python train.py --arch="vit" --model="multi-label image tagger" --dataset="single toy objects rendered from many sides on busy backdrops" --train_examples=203450 --image_size=32 --crop_scale_min=0.8 --horizontal_flip=true --norm="layernorm_no_bias" --norm_position="pre" --hidden_act="geglu" --mlp_ratio=4 --head_dim=32 --fused_qkv=false --bias="all" --qk_norm=true --parallel_block=false --inner_norm=false --patch_size=[4, 4] --conv_stem=true --layers=8 --width=128 --positions="sincos" --pooling="mean" --num_labels=52 --init="trunc_normal_002" --residual_init="none" --optimizer="adamw" --learning_rate=0.003 --beta1=0.9 --beta2=0.99 --eps=1e-08 --max_grad_norm=5.0 --max_steps=15800 --batch_size=512 --epochs=39.8 --lr_schedule="linear" --final_lr_fraction=0.1 --warmup_steps=790 --weight_decay=0.0
Rows from block 3 of a small multi-label image tagger, named by matrix and row number. Rows with one number belong to one neuron. Each number is 128 + 24 x the weight over its row's rms, rounded and kept within 0 to 255. All counts start at 0. Numbers have three digits each.
Before each neuron's rows are labels from the 100 images, of 14848, where the neuron reaches its largest size: "responds to" is what is common among them; "colour at peak" is the nearest of a few named colours to the mean colour under the peak. Only what is clearly more common there than usual is listed. The data: single toy objects rendered from many sides on busy backdrops.
# gate: MLP gate (model.blocks.3.mlp.gate.weight, 512x128), inputs 0-127
# fc1: MLP up (model.blocks.3.mlp.fc1.weight, 512x128), inputs 0-127
# fc2: MLP down (model.blocks.3.mlp.fc2.weight, 128x512, transposed), outputs 0-127

responds to: ice cream; from below
colour at peak: black
gate.17:114126146092181139147122153147160107110140136124095094137132143136155181123097100138111051102158135140122168106087121141115092113145091166141130146113165108126142110128127146110107131123129107137103128131153131118144182113180137115144107082133111109132138169153126146182121127145152129154144121134162122097109107150130083168129157114097121153112124108114152131092125121086117100126084
fc1.17:106120124133151141141127131153105111120120164128153111128154138132110144138139120128137093116168116083123131125127091112200152086145156135085124150155125118149091146167118106117120166117131107144138157129139132126115083090143146154108109131163119130135148162097117156136138092127129104173131141101161159128100122105110145157198150108086124105153066104102071143124127128085133114149116
fc2.17:103101134079179126110142140127124159131109143098104144127121130141120150125114119116104148112082169156112118106120138114102113097139114101133105115117135134107184139151135139127168127121139129122167147116183139131130170110115082085121112096123094133097130204162140128154148123090139145155091177120193142138097108136123148084109123127104134142133131119135097160127133151129163127091097

responds to: ice cream
colour at peak: brown
gate.259:133121155150126148143106141153152142160123140122118150101166097154154130093078111138129105131129147168146154124095116079109118140129117132141112129098161155148164080112137133134151134114142099146145125078126132162113153157152165141128150109172055095114120139106146133161123102139113107139129162139091116118119123140141101186133127125129148107137069106126145126147082121093091087136090
fc1.259:133119161139095135129161115081113088098120149140148104140155095094116137158115161129112121160110108166170146166159126185098105091124147158088161120165183117136146102112159102089148118104138140123140109102081120122138151164122117130114143126147120120140103124141134151156153177119129111156114103145167107150154127124107165134124120135114113079137099110141138106146148131096119110074145
fc2.259:119153154158125140144125122121112133119158122125107112084129185146121099119107135117102138101141097106146121147173117100133124197084138104130156162108140142091119164138140113146103146127109164140109138144092117141114072166087106151123161166092149137137113083098129100122091104177143130091155147164132096154113136124122133137128115123166106144114138156138128139073131123136108153146172

responds to: from below; boat
colour at peak: black
gate.161:143152134176155122164072144165087128122106116151136122119098112101112143150161139169108142142110154125121124147113136121127078137089132100114160147116143116059110109153129155115164152129111110111131111176143115179139135070123104136132109096109132162169131137156113143113127140160177139146133130137136119116119145097133130104122099141089085127106110149124159093103097170125155126092143
fc1.161:129124101130089140124120144112132116113124141158153075125127146170129110145110093121118086078116154132150111111102124106172155129130114142078161150073136168134137160109108098156165173141113126115145106127179131120106119058138127091150115112134147142165168129089144119152163109126106141095140114145094088161120102170145130105110151115106143130148173131145150126109124113121149106119123
fc2.161:145135124148143108166135127133126085073151169111135118177100131136131132134113159100129123147163123119110144178134135131134111140117126110128105104048056127100122082132115134093087143124132151115156146113111114156134143141120137130139113146116126105150149136155116104116128128109126120162127094154142121110162131166158129169114115090131199104073113157113162120088142127134133122167125

responds to: pine
colour at peak: grey
gate.157:166117130081126098114105159163148130103140136136163119142151155099095128145127116165103079151108153101155137132133123140132126166111144120139161131077145111094103181133122152088116092110098125147107124155156101086127152128110111098130168130141141164144164135167123149155139112127168147112109128122149101128126110131068132146098081176133100114145133141138154092079115134129140112100114
fc1.157:093134143167129116168110144151129136122117138098130141091154130144142135103130141123164140106134141128126123083117162077102093100152127146113127131127142147122159160155144101092158132096130157121111097091090094079131143126086152136114121144145096126136107118132080118122121137105157123153163171100150122109146143055132139136145185154118101118108112132143109100134104111171189140147150
fc2.157:140109158123158125169137134113129138139154153161128115114146108127128135085132155151073106163144091101132157101089107100134145107123128130119147089109144167130142090087095117144123094125135165142135112130145112118144160134126121141156097109107138129088145113165134148148095131122119141150123126159096110179160228115089137138168091136128141154092119116119100091128131156124148107110133

responds to: black
colour at peak: black
gate.494:135126106129117149111118150153151098113115178099123110081109116117132154106156121083119156153101141148130154143126127143126149091103129129138156131106118151145138111131139102086117099076108111116126094103122105099179130103118131155153105104144135133113152174145127160124108138158163128138125100113157079137196173095108097111126108123111094135170064130135117128124138117118177113172129
fc1.494:112135127111153127127113121165093121117078145102125180136144135120141118142150124138153127118127142103122134136107170078105099131121141121119134163156107133097174144118119149107143139130161134134132141191155125150119160112087087180099061141106093128108080136151109125112124121113102123142147104170138107120113112081114136137147163098153162163136129165116099171145102096141156112105119
fc2.494:121152147113124133134095137123129115126131101120109100111129139113144093146099151120116137102130125115160148135104075172125123157140143151101126129112161119150138127111187143159099114100102113106136044109122170136169122157159102071102135156137154147155105113095123151136151140129158129150116141125119143120161113131121162140119090189100148123104089174148116084120117134157097094143124

responds to: flower
colour at peak: brown
gate.205:092132144148177134128095143119160105133122108142168151123103107184109153135116130123147086078117140098118123140136128139117130133159086136139154123146145159118108063106162083144157102107145098144098091112133126127094112119158133153114120114127174120125117173134134156129142139119147166142128149113116122145081143167151088116167101138131169136064130112083149112120134117134128125123082
fc1.205:102111117133118151120147146185153135157097145070130119166165159139128131114157139097136167115135137118092120120120118136149095069125149163132070112124118138118110137103147125131115128133131153129138139135142096129121144119091115116129148116164126138124171090108116179118159165134081122115160140163095120119153115127090159095105088173129122122115108148144122075136105122169119112186122
fc2.205:136169159119148121093112117169094109111130086150123125132111071083115098144141135157167128124176145137126148130128129135150122112140134088127139139156124193167095153106129153097143118113144143125115177153112119114104126131109107141135115168115096127128129126187126085115108155139139128110108101083079132124138109115133148128177156133156090068124157139126118167125121141154140107096139

responds to: ice cream
colour at peak: black
gate.149:113110155123142140124122134174125124163130135118104163134139176171140128118090117132098135127099143105139127153114117083145159156099128169130119132104140117130098119146148126074142102085115103100149152154135109117136123128128126116104163143184131162182121130122121162152089079102168108138103155154122136114113097100087153159137081118117119120111085150154120129114168121161099081120112
fc1.149:117130115148117084111200132117130150102127116077106093134143142123167143106095138173116155123112131139128149121102091137161135129129130097114122107108168163165130125164069115106115118170111121106072117158125133090169129173136117130155149150098123090112143133123137104136154084120135141142094120145135155125166119148160124152112149115127131112111156112116143113138152091079082137161129
fc2.149:121084089098127134160176131135116178131148103140142095154102124163144158136146129124159163149127139121105136109120149119095132129112174098106097081126132152122141123184093117103100180148123132142130078130152135112134166123197128145093060128108121153144114097122159133159151120148133139144121131099130112106159109136114145117082138123125146092128143120117117150141103143126132101107089

responds to: from below
colour at peak: black
gate.467:150124132107093164123121151126100146130152120126107138125103122106087079148105143165158126180097137132123167137095102091168064147124121142138136119114093137129131120101116164105088114086096127140129160141156098118113181188130121137165147148145106115122111147114134130136100157146137146104085131146134114109142131144086170124130118102113124148157135131112139159169147132082097133079130
fc1.467:107087128139151149125161130132149142118161086133078133115097127122108084150143084101095123162143142130113109130132129153135086138150128133100108136139115148142109140143081127180120112168110118150112101113109171109153135164143115062137144093099120122159130072163127152167157162145112143111126160129135122116139136121167092093130110161113142103184163133117118128147091122141118107117156
fc2.467:077119114147175131088161134131150120133117186162130156131155128161094158089141091116149147084104089167110126154122114125156125117130096141097133180152107117098151144154194149115142132117113112130120128148121130136097086091126133154120135110119130140109115124125109166122151114118143103158105126095130146127107101162151131119122130076099127110169118142106138125152155167099137128185113

responds to: from above; table
colour at peak: white
gate.115:139153125133079114108144116135104138165118138082130132104145154152186159127148147110118120124149163143129164139109153130111113131130050115106073092156127114126154125141075150122116117156095106122075136122130165121074112126145168126128121150119165129129132150146149145158167115176117113148156171130130141121107113144119095106092124117122122097129119152113093132113153085092129160131126
fc1.115:149113070078114091148137128141129147154174096148104153149146155155129134152121117133156117132118154131115110107146078137116182142131166114129158114076100115121108153157136122165156130126104120160109134125137158147071108116151096128093166116135148139115102135132121140110103119113119139119105127061109103143091129185151141124149149130092114123145135123117141154091126125197147132133126
fc2.115:130152120180130141118093145117102114160085136122136116094145106133104121092163098102181116139117090129125174135082158114114111139117110132140152159137132087176169142158155164107131131127127116154141139124132128144094131145113149147086102107135102157146093163139143178099127101124122114105154141169124118125096164111135092191133104129121077148129092110131122139099114145115106152106131

responds to: truck
colour at peak: black
gate.42:170122113119088139124144098137137145120135150135096154115115128124131128134136111104074132148129160172135129120125154114107129085124076099162115092087173159119107101168155118141083140141077115086124117124121111122142106180102122165149073142172140119147158138135147142144161155125149154133154148142164120150142133119120123129091100132103105155126150154108125137096111081118121118068130
fc1.42:125168100114133136135157139141136160155151142136105124119120118089131111161133100127168083103148145142150101129116116150116104159142161109129136124136121086128142146154083129115167161161110158182099186081097112107090139159115084117098149146097104121155127112134106098130131142161118128135124124098128112139089150115146139138138125130136102086154107110165186155081087117119113109134158
fc2.42:152106138149115117136135141109135090089147101095135163102175143146099159159115142141100127120146134158105125119115091115141103112133087144186126138091110154121123158189125171134182108146134112127095147153105135163137085154135176128145166113124151130141086096135136140134143099122131129132097116133142132134119146102114119115137123074138074144122128102146144094093139119114094186144149

responds to: from above; duck; black
colour at peak: brown
gate.342:122133116104126124121118144135124158119120096126146120144101192164111105148172163150124136126129134099119157068143180139128054163166140113156156114151127152178115114140086144152084144119136110137114111165116139122136089121112110116118148144120157084109119144109124147125115149146168124136125143135120091151140146162135123074100116130133113097110078140091099124114149117088114090114115
fc1.342:093151130101174122180112099098147111081153107149124170102131099103114119168087113145140082104148138134144113132106130088157153091156127124118106112155100125149121147114167082155131117101119091132111174124122124109156126133154138118091102114109131114109139120155103147100154110144135176136114122113112129183179128134081137103165133151117103120107148123132124111123080133136159128134172
fc2.342:127133133143111145087171145106145108137128130130145109157089175177091105145135131121075115138114125115115146101160125135165130163111115125200143149139108148150126117160115165147116134108149140108128089163125152113123065155115109150130127128105141158096108096126145095161130089112147137097121112137144064104099130146137086117093159145136170145140106131117092133144150149169117123117117

responds to: metallic
colour at peak: black
gate.45:147121140097133101181110159162113114133125145147178109140178139140135109104117158117171161110139124120127148126092144134082132131102143111129141106096151115096127117127098117109125101110112128136138111083106095149172094103121121101149082107141138163155137125118113106119156145121157179123158134159131127076116122136132124133120151137104173128083110164167141128113087131133154126111051
fc1.45:102135152110157125130076099161136110115100147151128136121104120139117104150163118122157121143153121119144126141140140108143140108091101157098090130128125135133106145133138146100100135114136126129165155120111114142189134136123161100105090143137140120137144071140133148106129174159170168150126134112086102121155173051075090108162154133115115145129105077135128155099123137130166158109118
fc2.45:122104075076158119122165125143121140102113136140155110117119132145113116158094119122136139177121127150136161054171147153156130102123134171121173104118147153144130112135144119104109122130107132138121089127102144137140146146138137118133105116117115156122101148134154112110159107118163103126136135131143141155180145154078172139098148102088145077093147071089132131107089100138105127146146

responds to: black
colour at peak: black
gate.347:169138117157113171106106158112141109133152138099121110097102143095126126113136118115110145120089144148153185140126148153119130153098131132144107105105135101118125107127142135111074096112089126152108133100123132091144107138132122129153118121120154166152165190120123161134142192175193127110116126153142129120143088138090088143077070109121122104133082114135121132109138124114115109145128
fc1.347:138108171138104099103083130145110150193165137148116117102132148144148105125111173171163148137091109141108139149098103128174142135153112085129155130117150156141127098116138114129143168093128145120148112139141100155149129097169107105152149140101066108143165152120149130093124113133147107089158133111102131116154107114145118148115111140156134121153106124185146091127080127105125133091113
fc2.347:105089090166137099157133113125159102117149108178151132109120116126149168153151118131141137122139066124087116105108137135118176149154106143169155112158134123129135115131118135093110150194145111125087119148106127153141110084145138121132104102139133109073122125136119141126123097133096165116117151116150087186130140150145104140082156109145129117148126117109141123136155137118183181112129

responds to: black
colour at peak: black
gate.30:117129101152101165139130154111153093083150168121119121096096115101157130144167097133152147131128151121102120135138098097157150117095135069134116148074127136135134093101136117105133131122106099120125123117090125127144118089114151122193117127177134129176135151110147111150136124118138128129121129104073132166155137143090096131123124130076118157169112171158142135081163103146163120131138
fc1.30:143124109145145171121162125119098157083134161122114154144125152127083126148191117134126140124149133108113097089133175165114105138113127109124106109142119111098086140161147145113083150169134103139139168153117171125122117094154149156104110135127143150128120115078167111125126141112113109157132140132137154127087102088101164106119144089110128100116134165073091154157117131110145104130169
fc2.30:144163098081136138131184091109087127129141113112113117103103150105166107088091114112134132119156116118109132123106144189149133132142131109107108149098155099146104138102098147169133131139178119117088148130100111120128144150171103100124144088118104124127167114101132103124128160134133097146165150185088145086135103169148136126139131154101174110117122138106125110156108161144117137145156

responds to: black; hammer
colour at peak: black
gate.134:134130106100130131134125119145140101100110119092110148112130119148121137120178111157100094176121161192112133108135206127125139132146111137123141117096144121129123099121130108120111155083157116145128087123110098137164112093147128130152107083128161123148135156156080120145113138172134138124146129095156061147140150120082086109152124159129134164159111102125094106097124119144148134145094
fc1.134:145123130161164126101105136139076127104159141162107129133126153098105137137118108152105106090151148117141135132097135102126063136142140104130172121119109135087123150128115130114189148132134101104113193141167139116076159156095127097089115132117134166138117114146098122109112176101118137118114097125140131153123165118119145166109088144125109139122155160158162168116148172146112140138154
fc2.134:155131129155116172166130176141152117088153121119148111087128155150098137133122118076121125065134134155102121125139115154152151113096109094154128132129125143118085150154132133156098159187136131165148129135093087148148099161105119142147176111113135123129120101090102133140133133132143145095103100114110079107108157118080099120193114125132133120126114128178132138155099107138135146131126

responds to: from below
colour at peak: black
gate.315:126119126166152112150119165138116148142132131140119140098109153111136166129110108119134118123154128161107150090111081138092099135099130140121121121135156155101116120125140177121156124121155121122167147142109115143137118133138131135101177092177114188145130122130134188122146099124143117140177142151148099084105107119093109115166091155105104146117108127081122099144066063129125103155126
fc1.315:138163123175091117113148133063172068134114130116124079138132169122161129164120153127111126107133132143102145145181119156114135109163170126104132102126151124109163169140143109108115090146153137098095130136124150110106097134151167146156164130110139152116090130160108122102132109143107141144114121115150110150093068148087114115137155105149070138117133099131151116123126151143122127147134
fc2.315:140116126121104107124123139151126098173138168133133103158157141104153147130138105172127099117092106126133120157116141105133149119173141131117120118158100119125137155105141105129156109146104089117084116155131115125107140161178123168125157064176101100135165141111099125137136157136089123102143118135112161085150149112130091098166132106130109122127187108128170142087128171130142127097085

responds to: metallic; bottle
colour at peak: black
gate.390:110119140115140114160112118131054123185117168145126115113143121133147176124113167160125136137172150130098125136120091120156143096126144114143159131112142089151102126101101065122080139142142143107121120148146115199140139099136103136116136123154126122136133112159140137159127108133112151180110132153139082157167112140119143092133067090128141092099129119108078121130137124124131127124114
fc1.390:084095135138111146156155156129179137116171140124145143148104133067125100136094148123085109125108147129096078097099086114118166128159117165100121124138174150147148157140123155123154163130133124119128165147092130140107136130116167178124106144151196161110115137138102103147156118092127135107121107143101130110118116154111117114090167165151139129136148140112148105142139116147104116101105
fc2.390:113126101125145128124158117123158162119136144107145117114133148134145132124109155128130114123112161161139143149113187103058116127136122145138170099118102111145109121135082080149105155151152128103102140131118130159104120148151130141173065104149136120121122127114155056146099147145101126142122144136160099128093203155108157139120104088095151119110123151095135168128114127142165131109121

responds to: truck
colour at peak: black
gate.291:181140111121118118110098146184107082096150111149152117113102121149090126116151100126160117113089128162154148134132153140112145096127124112139093093139146109164111117140151133120101137092107118129125147141106096076131143120131129136104129150119147129141139165127101163109138152159169111086164131105132132069143150097107157152166110103082109122151165105096129171150109168120113149094129
fc1.291:131143154150152151175097112140125139103190174199125094118129126155122139103111177111092118120181087143137131127118100095164155098129162133142126132086097142105119190132126087133146088134135134167119128132119127143131097158138195111167115132131066141088114122123101132114114150138118129096133119163120119134135120102130105126102135101111102144116130146147114134123107146120134129119132
fc2.291:093154136137095082105102133165157116100126134139134111140104168171123171122127130098131088092131160144157136125167127118144179154127097162115119152098125177096161106138082121132105137146118158127140131110118154085102103121123158084171100160098169101127136172114098087142101142108136152163133094106112150162114109135137128153123123117142123134143142111097095152105143126127148160124126

responds to: flower; brown
colour at peak: brown
gate.277:159128131143124168141116109121143106124101152120117095126145121134123110126102117148085086066153163108135114128154118122138141147109137131162131142102122161145108122131131113136108174136124102166153118073127066193121090115123121135138135111147088145126160118126125124149169134136139160124151131115129101117135110167155072112102110129163078159091124128153176111106145142152089108162095
fc1.277:142143125131130118114164072134085114105115141125124104128097067074092131166133143134095121137148141127151120122124099147163178136115126108113145155099159178145167128117074112109126091167099139115124136189125152114149144135126113142160134148114119105139158140153124078104115111143169159159124150151083123142146132087130115111089134128140113111146147136114111117147121114165127103096162
fc2.277:093147177179140109096116094128118136166103102136132115124113156133144143140109179104071181165105120154099133129124095117132140113092118161144139134135135120124080156095147129127143141130118119094151128142114153148117120130147119087097139136176081132136150119122128112159167135130142143138103114121122160130152135107135104081110100169098077158124123100125127124107081116136127141176175

responds to: from below; trophy; mushroom
colour at peak: black
gate.358:142098119105188146107138118122146150152130161115132136132142157171136165082166114155126145147094161127124113095084111101131129150121135110124120134129081079129146123132091135090084115152151141098087149162156130129140119115109163156125160107103105127095103100146101150140111084148130114115097129162105138108142152085152119188115154099146113146138101154128125089128110143103138166100120
fc1.358:137153150153094126142119081113118117117130067164160130127115113114130106162108164109134090109126087144157161167143112131146166135127151146144148086109079137115162119102157112164110113135113092128145105120173109103139109166143119074163165104120152170142151112154161087122108145108122142076120124120073106146151086151134164108122122122141136137147153115111118149132137136131136119145148
fc2.358:083150145146082159079101109135182123129178137114133099120097164155119108105143100079137119132133086087131132139145129132127111128100130134166118149157100148098112111133152163132122125143123139161157150074165141132129140148179127114121131158144142121104101122130115124158137112120133108155144166172107117135117139095105099093152120147114084152139058141116143090119128127108090145118140

responds to: from below
colour at peak: black
gate.497:119124165125124139107133144145149139106080152129101094118119122143144183121127134104114138111103146141143134110162113152162198108102091126135089145084149126115092137068150130105138129081124142126095123156143132148152124122162129132138142121156076142124143160101085108151131132134173115121101112157124156165119149130107110123138109157123119156170079140109143134090107122149081114095089
fc1.497:117139136143116166137128148107128116149115145125105125153076136083127102160127153110146138150115120165127120120145127144073147164154175138181160127161112117151116123152135162122169153129092107059174115118086141167129106092112169143144139154162135126129113112111099084105128064078115118157113124148141139104130113137135134122111155140134140112116101161123136088114126101127155099139141
fc2.497:147123158136139132117128126130137168092127154150139144140143128157078120138144104130085150119139143132107152166112120072131074096123153133139130130145082146132125114157129158119095107102139116167169141110148140135138181160092142109122127094155097178106111066130131121136111130154118110135134109129137097173142162153107148149110089098134089120148121133098113107110063156131149109154154

responds to: metallic
colour at peak: black
gate.255:109124146119116139152086164138089156131121168081114180108118176118144166126146115124144138149103148101088121112135177109145080149110105119134174103141194132130120117115119148064145117071135134112130145084182128114141166141110111164123093139152124153122112100136120118096116124145128144151152138114104075137156129106103131136144112128098156134115110107130102126131135089143138123135136
fc1.255:087116141105136137147161089141107171186137135129111155123102145152167131107108162132098134152119142118115141076101131103120119124120119146122151096130145154141103142094153150135115156082093141093157127118155112152139124164141108079093110173115118124117124117110089132083109117082141125122125171129131134089186150131133122140146094150112171122133142127104128169115146101189110139150131
fc2.255:128116150132119159119105150094115143081104130178126120112090166151110091143125098067129114145111166162100133123098131096164107125163093118134151156131095143127118105166194112116155157129153126148131111160097122156099157154110088110130131178138088105126108100154133130174154156116135154080141117120155110135151134128120112153098127128132138141133159142135135171104142160106117115112133

responds to: blue
colour at peak: blue
gate.483:134143097134115100107117152085113112096115090140143156139130193137140099117125135135080137088126120151091135128115175127181160137100134114111110139136127136153118144116148175110145140094142116123127166140100105084125150151116147100140141131124149104159161116139141126183164162140134093122123148142098116134116125114115188174127107101108136137080162096140101133120129183134125111174112
fc1.483:116124092105121086142138127128149116112121111157147199094157122096141106095114104149124105152142129116093133135138101103108129153149141094106124169111181103174152100118119174076128136130119153118133191156107145090148180143157104115116144138124104135165139124178150126145100133118118110145135173135129126126118129092105111132125123112144145154113155148105124104077093127152143111162143
fc2.483:140107175136147150119139126164136152134105171131113117170098067133082157165132152116160140129170140127152124145134114143127100142160114147159113114133131132115130089156140090163115127140119152120146071104147121118130078150114134119131100141167129129119097165127094162062082115135099130107125115119117150151148117127105104075117130145139110119165095110115144140163144092102143158094133

responds to: dumbbell; grey
colour at peak: black
gate.100:129110117117102095149111142146100113158170108120123115081122098108181108148109154145130150126161153163113154142143100095116092101117113143151106110166145127119103165101132127116097094137102157091123146150117161130164130123103113143107114137108117102151116115121124132124114140131207161136102147134155079164155139114077129156165106121119142088093135130111142139079113089134118119123174
fc1.100:127132167131145104094149152121119136169153145130137143118184156149102188124127127127193119094100126141120125160160142157122081134179094114138100126145169111104130117122090100118125097131119155123092107125124147100125155111139142097124182081153142157155129112121167144153130117156107137135126121128083146118092130111111141141134080142129108096130132122144132080113085117077131131129144
fc2.100:153120112117140123144126110144166125150123163144145112147152106069103141126109135154103141132098093121145140132131108158169131143118104151171138094146147089126131140138119162102092114104148097116118121131139120126118115172118104113096145115141140143093121103150105155108114161101137111149100077098118166093170143110105102127118108147158097133201147080134145099154162193147108121113139

responds to: black; hammer
colour at peak: black
gate.254:175145124157127169143150145145165093118139151139131135080128097107121143146153103118101118121121147132106115136151112111148126096096089108152109136077126131167094134112143129116094113132099087121129105150087087123158131118141156091130134112158101149109153157094142134146120162135185097112106138098135125117127170067139107093118141137146076157147121146111153105150104152088113164139144
fc1.254:131141126109114154159138123110142131174120161113099106113148182155104129088119112129129143120150121144132115125149090165129125106075133186126124112127131162134102136160122086101147116124133154132130130091114112149150159135084147106122122160127155112131140128123153164136125099116138146114120123139114108140114133166109125084143083155153083159102127117178155039082110090131121137131163
fc2.254:135120080114111136123143119141161127096128142124121160138080096180105123146166102120146136118117146180081152126124159127138136147142097147148105125137134109114114102138132126120091161119132133169157122135159134108105119113142132138167089092090128067097146138127127120158094100153108137145144152131145110166111130127088105159140135084154163170154141096098112190116131123124178106121110

responds to: from above
colour at peak: black
gate.50:118127094131118137133126088146106106133132142136121105124108086152138139129188115085152133182185158103129110121119081150142135144114122088141181173120101140154095097050135141113109116138168119088129123109159138170128128087186165161123122158142097137142162113151115106126136097098132112111133142147099127123159127089130135121116147113129146111123114132137148108117159111125113152131117
fc1.50:144166141169147152151137127105151111152199124171073121109144124087175116130090142121123120152144099097108157158142122156115121102116126162110124129090157091161117157110133131142091167127123148126139133159117113135146136102169159103146110148149111106101116132070148088131098128126133101153132123129152101118127089130122081099080130118147142133102154100149147173125112126146151107129125
fc2.50:128121142102115131102132140107097115143132131147143082135184119117167092189149158128124180100147144123136125089080128100129120119109122132145140133099151147113125133107142141087166083142156122111103153147105136135149127131121132139082109125122130128124101183130142156170137156117164152127115139184132174138125099079118132098092171155126088115118120119143091145105135150132094100090133

responds to: flower
colour at peak: grey
gate.197:126112116116096183121118103147159124129154124155111161109132104111175099136110132135099115135137143130112119141130118126141165075141153094131131103113119094108128162135142125109126145104130094145079173116124135137066148167142164138119110131166104143094152136131071169141121132161124103159132163142161133149096077153148114130108116145111129099145121170143126172132146132110094086148080
fc1.197:105114116150117121120086168149126095136130139114159152096108129107094132160150090139204130099137115106103116096112128117120113156131119136124158129146157116103158139133123112114118181107137120140135134102143112139117176130123122151118144101202148093180128107085100162140156101163133150106134133181142104154090137115105102136145146102148164111149085099150149108116136118133111154133098
fc2.197:144181159130124118077098098100113120150124117133122156147122129111096141130123127115167101069106142082151147105109120095081180169103116136144138098135116118129106118112122164136153176162166122128132127116133102111086148164156113079120138084178098164122141140107135121111127178141126143122152123126075100166109151141113124151135128119114099144129149141111136130176138138120122144133112

responds to: black
colour at peak: black
gate.67:135139130145144115141143123146124105106101117094109140082121130092154156136161102135133157135089164110121128104171118111145167123090126108136148176088161123135126114081138109091140120113110152116182074126088100125136182140098133102155126155149105098141144136164130146159098156112156111107113114093110136166173169100132130141099110112139099099160164092109141110133154126129143137118143
fc1.67:094115132088115160202135130102114135128101119126133073148125123120123086105112153128113121149189110147114124109115157151141133128134097159145150122106124139148107113119114107142123191137128130095129151114115124203150087110127136098141124106148153117138158124109104107125153132115137150145119127138128146108160108153124114088144135199129153107124095131151153131077140120169102162123084
fc2.67:119110127124186136104112161133144118100157100170103139111107107127103135112193111124130121107129179147125102157155128096133172146120116088142115151125114145128147108111112132108137111120106136142166110129164132089109158104095125130171123117136078127089136155153122124127101148145130125104098101079132128158111166122156115167088142122144107129176145155108112189130119141120174131121086